config.toml
noise_aug = 0.01
n_mels = 64
activation = "gelu"
weight_standardization = false
beta1 = 0.9
beta2 = 0.999
lr_schedule = "step"
Rows from block 4 of a small spectrogram enhancement model, named by matrix and row number. Rows with one number belong to one channel. Each number is 500 + 40 x the weight over its row's rms, rounded and kept within 0 to 999. All counts start at 0. Numbers have three digits each.
After each channel's rows are labels from the 100 clips, of 14976, where the channel reaches its highest value: "lies over" is the class under the peak; "strongest on" is what is common among them. Only what is clearly more common there than usual is listed. The data: synthesised sound scenes: up to three everyday sounds over a background. In brackets: how many of the 100.
# convs0: first 3x3 conv (model.enc.1.1.convs.0.weight, 128x128x3x3, each kernel summed), inputs 0-63
# convs1: second 3x3 conv (model.enc.1.1.convs.1.weight, 128x128x3x3, transposed, each kernel summed), outputs 0-63

convs0.106:528522540521524535575494502477512495524364456509547524494550499484550525531518408596517520500554517566552526541527515530507509620568540534508493540518503658525530559517521525525494531518483507
convs1.106:513465496503471453467480501482481480480523501407487466483484486498490520446440587445458495495464458477406346453462501388474452441540523441523515481468479426503469419506446483454464451485494504
lies over: door slam (30)
strongest on: background: none (57); door slam (34); first sound: door slam (28)

convs0.113:521549529503526510581489517513520516549423469506515535542528501505532540513496451560555501478525591605555546515538536585507506556589531546510510605508502574526495523517519520513491524494475511
convs1.113:476453482484497445452472482496475484493523488441465458483498480491483520435451616447472459503456425425455364461446485405486449443493517407490487461490456423502487413481455492466476459487494494
lies over: door slam (28)
strongest on: background: none (58); door slam (32); first sound: door slam (27); thunder (25)

convs0.39:498531539461550530582482504441465511533427492489513564499539502499502505551519530457661502517563550504475504561512521553465512491530479524477536546521499498485517560506509493521539563576460487
convs1.39:514448506522513459412470484530491487427507517478458436483481488469492504435479572443447478594471450487541433484481491356507438537504499498501523471496446446513503437486511503478471420492540494
lies over: ball bouncing (26)
strongest on: background: none (67); ball bouncing (29); first sound: ball bouncing (28)

convs0.74:509459498483518520541500518607537543536582501512477495543487534522516524503515556421513502525562532493464527497467533568487495499575531524526525510514491505518523495505505501493477501533506518
convs1.74:504457483545437453488464465499494466481592489471500476482474492512510493516452690516487461513493438489547461486436455509470517467436501427484494483480503517501473481520451465508502508517444475
lies over: ball bouncing (28)
strongest on: background: none (69); ball bouncing (29); first sound: ball bouncing (28)

convs0.72:490467501500501498500500493556476528513537523498500506563520496514494522491502427429492489509539514415396476506526532561514507377621521491509501522571493388533518517524506517515556519546515503
convs1.72:463454499484446429502454471490457462459516445469476453453487487496493495492432590449468441476464461500576547460419485484447468538439504475496481518478481615455482469525478452455458485470456482
lies over: ball bouncing (28)
strongest on: background: none (57); ball bouncing (33); first sound: ball bouncing (26)

convs0.7:498513509605494505515512518490527467512475494509514530486521505516508524515509411602489524497477448650584500535538522477513500542462487522509574445462498649510507481508493497495473508508471503
convs1.7:487468493466544475518510511512514495512495497420511456492477496482506498463499505450440473496505513328321522486473495463502469412512510443511483515513476381503496530510520507530519493497527502
lies over: spray hiss (35)
strongest on: spray hiss (36)

convs0.48:484476500516423502463510479655536508519530545501509506567483508492486486506501320540460505490574542543508526487498503587529524526593505500515420552639514516511515491523496538511573516503574516
convs1.48:473495494465490476498435504416434497485523481406465468466485464497475542465477627468501456453473455454503498496464487525416478491455509479483506471496499529511485456503460492490485500472396513
lies over: howling (28)
strongest on: background: none (48); howling (31); first sound: howling (29)